config = dict(
    model='CTC image transcriber',
    dataset='seven-segment displays showing three digits',
    train_examples=195000,
    image_size=32,
    crop_scale_min=1,
    horizontal_flip=False,
    color_jitter=0.1,
    cutout=0.4,
    tokenizer='char',
    vocab_size=15,
    arch='convnext',
    isotropic=False,
    norm='layernorm',
    hidden_act='quick_gelu',
    mlp_ratio=6,
    inner_norm=False,
    drop_path=0.1,
    patch_size=[2, 2],
    depths=[6, 6],
    widths=[64, 128],
    kernel_size=7,
    init='orthogonal',
    residual_init='none',
    optimizer='normuon',
    muon_scale='match_rms_adamw',
    learning_rate=0.0043,
    momentum=0.95,
    nesterov=False,
    orthogonalizer='newton_schulz_5',
    adamw_lr_other_params=0.0012,
    adaptive_grad_clip=0.05,
    max_steps=11500,
    batch_size=256,
    epochs=15.1,
    lr_schedule='cosine',
    final_lr_fraction=0.1,
    warmup_steps=340,
    weight_decay=0.0,
    adamw_weight_decay_other_params=0,
)
Rows from block 6, named by matrix and row number. Rows with one number belong to one neuron. Each number is 500 + 25 x the weight over its row's rms, rounded and kept within 0 to 999. All counts start at 0. Numbers have three digits each. After the name is the row's rms in percent of the matrix's.
# fc1: MLP up (model.blocks.6.mlp.fc1.weight, 768x128), inputs 0-63
# fc2: MLP down (model.blocks.6.mlp.fc2.weight, 128x768, transposed), outputs 0-63
fc1.169 110:531496490471481487523438483441471460479509494468539519495512490497431479520503467524515534515507469497492503512503530495507485523499511499537506488478494531492515488500538518489499534503490505
fc1.170 093:512498464516517546507503482478559468491489508514504476457453467464494526456453524484459473472511484481493486511476535499545537485505494469490512503514518517464536480517531493496503470519500541
fc1.171 091:547477515489460472478479506440506510480455511518547477456502494504483508457576530499531489496494514452503471492465495531506503500502546503495490562485510428523519513506514520481485501493485523
fc1.172 100:482481520497524492534411487500546503543529476506479482485453502511520489509493511499501527502497497563540484511514484503499505483538489501507481497527563500484509493518496498473485477494520513
fc1.173 093:561498530514488500512494484493531545479508498492489494528522472490507480508460498513477496476474496454574505473481497497485518536482534501523489495486493503519542517481507511505511476527513486
fc1.174 098:459500486480525488474532544543492527491472534483463504523507510501529487529490520473459532535536450518507527532562487500475457533483498507509523512484501519503516498472483502497492490542494522
fc1.175 100:477506526481524502546537449452514449513480544509476519518485530493542515505465465438497487464510486525503493504495470504482468496475537498488495520478502521504493488479515515436474466507481506
fc1.176 092:505510512484486498527484487470511493508517499524488517487529522463476507490494493517482508466507478499552477512508510513432538550485534511503482515488479558514512498507491519551520505494486470
fc1.177 100:498466490502494505535464464489494488543488506497463509489459485483531498492494529458462495495468490507501471512486514534516519506494505495518490527482578544500487492496474501478535504501467500
fc1.178 094:522519517488461520474451488518517494480506482500480501511511513472528503527503523504497489510532481507476496519467535529496543526456492531521531538506520522553515506480556500507529464514517492
fc1.179 096:490529448494506542553516471482505491518500467555543517507505503473484526490514498524448499508477470492478497506478568525525471537531512500473486507446512489484538500529530512490497493513512484
fc1.180 100:538549471506515495503489523490512500447533506474542486511519455470505444471486510469464484474527494510501503526446531521513503487511495501516472547508473542511472516494484515526477493529494470
fc1.181 095:514477526484502484516482459547503479528525514487512518474511562497510473497437516555521483533503474495480503520505508480494436510466529537476523464497537527525454504499470509506463491524478466
fc1.182 104:543556467464487480504493463474516497497497496511454480526481491485532490474477445522478505481531518528508527525501521510548489525533528506467495467540493534470475505503456488538515493474473488
fc1.183 096:490507502473482503508474499500503475562545444525512510523514494523539526473493470481498501474479531534490496453513515556500489535523501516538503502541509434559552485510541481497479479499483455
fc1.184 106:453528474505483487512509524504536501489472499487503469530505503478480514520541511508500561522479463500525512483519505479491531463529468477565529471497501473539470525543506504482478455557517510
fc1.185 101:515517467464483531498544496505468496491487467462489484474519516526445468530465485483494553518505506464516482488520481524479539476482505517510515472480465472506520502448505488529499499554433527
fc1.186 098:489521506503517542538531543510498495503508482498537479534472530511496521469508508507480477542498507527500519500462510525512516492494467483484506495464515499542533490517432485481490475536453486
fc1.187 088:555488522519535449516536509571486478533525502459538488474489508455500466519488481502515498487510467566534508514500527499504478470521498486515536532503533500522474502474491480520542530486489525
fc1.188 096:484516535519486536508542511540526490528455554486520477474490470439501494528512466490534473525508447514505512499487496487501548534469504525477520535447529521543495474478469520511512470479486453
fc1.189 098:508498508536510468475501498460516499500492472524481539527535489491532513494454496513456493553493440491483552494483516525504561497505446531493475478535543509466478483508501489534454474510513504
fc1.190 099:506502514537508478471543511491483476501485518483506449477524544452493522526503481440491482482500476499520473478529513453463520479469560490525497535498530502503494474482519528499463479511524488
fc1.191 100:487533505488516506457510497509506521526495541539513469518488504476509512468475489497496465490481505509515515515466497513487538512484493516518539461520505534481477433483495473506549489506515490
fc1.192 106:425514521472471443497467445486557480447546485539523501541514489496528522502531490486492493482493494525550539532485499470485495477489494481497475475481500509507513514490516506477509477494491503
fc1.193 105:515514483521493492545482506474518490453552509542541486524514503479481529498506460491528502501498504541525515493500508505476551521517504485488489504490496491521512532481503548522508527522526515
fc1.194 090:467523508497531473463472523528520494522458524466450486481479502526474477509478485487446490512477421518524511431484531516469490438469496505548501516529450517533542528517492518513485484500492517
fc1.195 096:493499512506516521531505493484504548462482497499505538524507517526509529490503473490532478514468482500491541502528483492474541443462483524497489541492498567514432490518495501479471493478478490
fc1.196 112:540516481471446495503503463469503517471510506491512494531476478449518469503474540506512501496482490534507490542482506468506481486500513514465477511470496507503518497501513527498537506483484509
fc1.197 104:517501510508540462535507511455492510454493552503508463565498475490508535527524472485498544501500490518504474538508483493473531494539476521495466533517495518440490507496517514495505470517517509
fc1.198 093:529510464463475515487487480511462499477499570515491507499462494526501547476486470506536525535528497513527526513508488497461494498526516483524494503443509512461516514513449464465540472525499491
fc1.199 104:522499539559518496498506480488500523514477493538472512492504526454506499504503536466508522510456479530509459491504533516481460503508500505485563517497508522510510493478505516443507465478490468
fc1.200 101:495476515533503562467502501476513505473476507523543504495448484517540491534496493480482517496476495497545436484527544497500471502508546481553510476510534512545454467477486526476491490510507491
fc1.201 097:508536486494457473465519522462516470491475534533532487513531499525434475488510495473459517540513494487481522436475516505535477473489487492510495498513509448510500475503476465520489506466505470
fc1.202 094:457492477498524479509504477496503456503515499519517502509497446478460478517506496496451482487556481522516474506536485496483503461501541481542499556502527475560532484492536504511486485506474475
fc1.203 105:512495511513450497524500475472497497509473475467502535481492548502425479525504499501517470476484541511486558469494494528505535457469471522516481513480457494481503502530488522467533518547496521
fc1.204 095:493495495509487512503481481508482519516518483474494452472498485498443482494524530493494498528509513472523501533549508518544482492517512524465521544500492537499488524512478533482590550498452516
fc1.205 104:517493487482469467485429468480502492529489567496537458520463478475501477498499540519474492514484521499504524488484533529467500455540483498498487496519507497521510484523497521477497518552522437
fc1.206 102:465513496487516526537503530477532527471484496443511498488505530490460471491492478475480521481514512504535523517487563517501520500517506498483468473517533491485478486500528538488473505443511515
fc1.207 109:470516474496530537508510540461487424525499509516490537482535513466479551425475507478531488564437516515480501506491533509530476507542494487489530513496493546500482493535489465484498486520490517
fc1.208 105:489493514528498491519532492438492505499458481517482493421521504500455535499577493547454464553533542513474480548505473524499485466511483530489513530483475526518470506490484495482514538490518510
fc1.209 097:520489477515493468502468492527537496487519500493468507499527539489471486439532480474493492474521491519487492503503523493449461481475515515489491530482483485487529520434509537506544533519494483
fc1.210 104:525511480487489494500517486495517478499525495497513457524457497515488534503446504475510507521438477503499512488471470514487495520526455533450516507502494492495501511516501514521490494501480502
fc1.211 094:533535505483481546521479501504480525466511490500485504503516479525522473547545493476517522500475517526506509541546511473426491499474479490503527471501508509481513469487459534538454481556509508
fc1.212 098:540489473505502529535498479475486490441510491471503483447534449460508469531486501463488494493526486508525540533521524498485535466485541486526462513524480496523525451526471492496473529498501487
fc2.169 090:499505496478487520518489498495485490450547503506457559505504470489566496508514500468536515505457535497479532547469502497517491559497476500504456484520517507498471533500507504484550513452568464
fc2.170 089:546491520480494507523487499504545525487536493513521468507517437537476541501494538505504521493489526479512520491506480462566472480518490495506450518473513509463504511502506485513535495551518518
fc2.171 113:482501515473485519520453502525525507533506485501528540495534486526513466509526496489465482531513506503535542590433482468492513519565477467498488459501490472484551501520496456521498528537519486
fc2.172 106:502528492496447536505471500510497491526543481476506524518510478464534455559484503470533531463500506462473480539485477518503490508489544511481510514480492473478545522542499499488458531515478520
fc2.173 129:462516541520491505476490537468507516549506497470467509519493519497531546445518489490553521486562542530481473496534509516525514477495494540504476524508484493514508495503527495490518503452504538
fc2.174 096:537481521495488496485545523495454488544499517475516523554494529514504520491480502537482506486499515549481462471475470527520466465496485555535532495526486537503531474497514498491504451521504505
fc2.175 115:504474527512483519456487449510494466481491531502494518465519505520504486539474509516483488508551476478504536508525492503510539494548555513538481504460465546521494521511468488540480525469458517
fc2.176 081:541522517496521496514539458506482497478512509464487524500491444482480546473466477564504470487457556506533530513474504487512509526523470515437500499532490473474503536531507494536520542464482519
fc2.177 084:509476523484480525503501505489513504479483470457495468527530489465451497533493513478509472479518466531533530520543527509523486459484516463572456459495482462513501505497527476551551505559468493
fc2.178 079:492491467505484507513502449510473474483519524505465485478483467496504510511456441505518523527470511555499488496482504437535485491499492500466472495481540524507529492544448481484510472510506490
fc2.179 097:473510476505495523487484462529487495512512518515512426463494468508524469524486465503445511521499487498544500517468542492472505472508500505472511445549500513533516496482508498492515460482538500
fc2.180 112:518500520471591486525492499494501504482473528485455490497527554511504505467485530531474470485475485484483501466533529407486521492501491493472526502495496481454487534506470477506486490506458493
fc2.181 097:440521461437442464531481498481534489488508529515482498545532493498496464530456533517492532517554458516533489458493536452511508466500475517540507503509500492467539477440476481481499524526486472
fc2.182 109:496537489502531508524488512480475494542502492517479478457493520468499502508479480484477535506483478461467480478456489516451466582500505503528464455492531478532562535473501426485493534473475512
fc2.183 111:475483499498529479515497514504517531475494487477507499454495520529494525507538510461462512514498504480472465511529489487461472488455519462489494473520519512482507487478566476516462525495483507
fc2.184 117:513490467467499468492508473481523508544494521487529494479472496485538489499476495516481495528495460494508506541489471531510530504492506529524471534513492466518459466473531472514510524534460550
fc2.185 110:520499517528449467466513492492465473527488506501533494527519523520527494533456492533468535507515502453484483505472511480493503551469491507468482478515477494529523496465487446468511490485456564
fc2.186 117:540494529459543462468511519484508547501471506520481487505506496512511493535500513509525516515522492496505482489546508526529545559510540470537519534470472497465483523502547528540500494525480502
fc2.187 115:483477508480537507473439508521497511487489496507485487464508502511499473455515520514503469505502488529497484518557497426483513476502484513506527482496507498452479559509531510514459515491459496
fc2.188 091:480497519528507444483501529491515487546483522512466544510517496485505488496526513490468489513496470509524520497523495505473511514511517504516528541497531526498481473515558509532497507488447517
fc2.189 082:488473468519531503475514501497501456513502486459550512489498457519513484495505477489504509512516480464514470474535504482524542491529486480506531487517440522485515482503498511476492478484519511
fc2.190 120:459484526507476520509496505469509523509509511506500504511479451510502537511536525471465484523504461524533502543504531477455480495490499491556524475518516485487503584491514488516463485469481485
fc2.191 110:549516467514529503557543463434507523515493498517467485480501545562509479499478513503479494500478493534534514459496521474503494443496489483494557460529476505536478497488507534510493544520492493
fc2.192 103:514520511537466538522505483484523502570501515497525501481510492453472536518483487534487510528505477505509488434467497507440487495495502515506479465529508498482504503486531510519503498473458519
fc2.193 097:494454541483506524503488495551482537515499488461515475485487513459518508523495506531454531528482487482517516484451475508482489477501500481482510463523509495448490522481475502480471476552477474
fc2.194 104:489523467473532516516508479452520485501477519506471499508496450467499467537477464517474461497468495472488541515492508532514486518468483477520489491497480487495508455467485475510478522523515524
fc2.195 079:507515498507564494513508507454511471489450455451509508456508490509475477524496503470478498525518492467509430460512512524473479471502492495489498519499549502435507497512470483511486512505466477
fc2.196 106:512497524513476498457454470474530467465496532536478492492519522499485484524482487468514530446490520494497485494490541459524478489510523498511492507524491462483480527481504535490496547530484507
fc2.197 110:536511516514495528482515512492516535508495515487507462511505512485512539484525486523517511519511507477446471487496485482470476503519532496462497540492425474432489508494445531485522473494487487
fc2.198 082:505522499507476500494508468534500481524526470499476436512519456481483491504488558484469512501510531464490501518516447501507471497496505548522507467523470496501518478500483483508524462549543498
fc2.199 106:503449506491490486497507523480501467446486524487492520500494471508522530492511460498550518479495492524535517477485533479506480519487503458525467503472556457523493509500516540487500479528534512
fc2.200 101:481506505511514539530489498470529512488514526484539478511505530523484513496460535504511514501512475461526490513526556432464484526531484510511508462509552505503511463514498482518491450477521500
fc2.201 099:464507454550486452485516520464477501486564483476499506508505496514524504468506492447502496475509518487481538492488455486503499467473474459520554455506500531463488515481525460497528510514535546
fc2.202 095:502508503514538467515510492523494547523524535521492493479481503518503547497510523544497528538452491480481520550548514486500497484485464463459483461540506484530528543507533491482491506481509494
fc2.203 103:504494493490538496463514495494475490503476489506489491495485519502498512507516494494494462478486519472488450474467463517495473545501474495491528470501522579497538472567490445504477566495503501
fc2.204 109:475502514530489483485472465437439483486472461476518516506495491536534550518507440540522539546511516524490508521492505498536472445509526520528491530483459494531504520468456475505510487499477511
fc2.205 090:487487527524496492481499504505530527539466512500509490549513501491496476528529490515502498449495460453467547518454511522527470519490476540475499537506456480476504475528493503471495520527504509
fc2.206 100:506486495530500528493481504533478518552505498530527492518496467474488512502509491497536513536489526450519552497534488503510502482479524498431470451491485477495489476532435490530527512522508524
fc2.207 091:484455529489475501508440499503524503492498514472500514492483488534481502526464489500475487477451496461570531505496472503470529518541532549517488567500424533487491508484480477506522473507510459
fc2.208 126:473528518438511486486492500502520503445472434529480484490498489483494487523490478554490495556500496485526473522524522520479518461519527499504514501532485476488544476495499474510484484516495495
fc2.209 084:531472472489481484435517498499490547525493498494473488567458522510499557491464494484488496505509482472498492516482457523514456503515488478493507537506533468514481471499500486490507545498534503
fc2.210 110:448512534522474481480486505508478525501502479457487487474496488531516495519465466505502467493497556468541459534495559499491491461493518475510496523526503505538471511533499533492512462537510495
fc2.211 102:518561496490505500491472534500443489502510476525510492497491484489518511450501510467500443478490459498521503473450498533508514478484489496536500476487560501478533475493498494535520511514512526
fc2.212 104:502531427481496509482466461490502487511486505544496487507509490534469498487482511492494506514523505498505525543508519486464478469468506477522498495530493468518483548531471504516473449475478461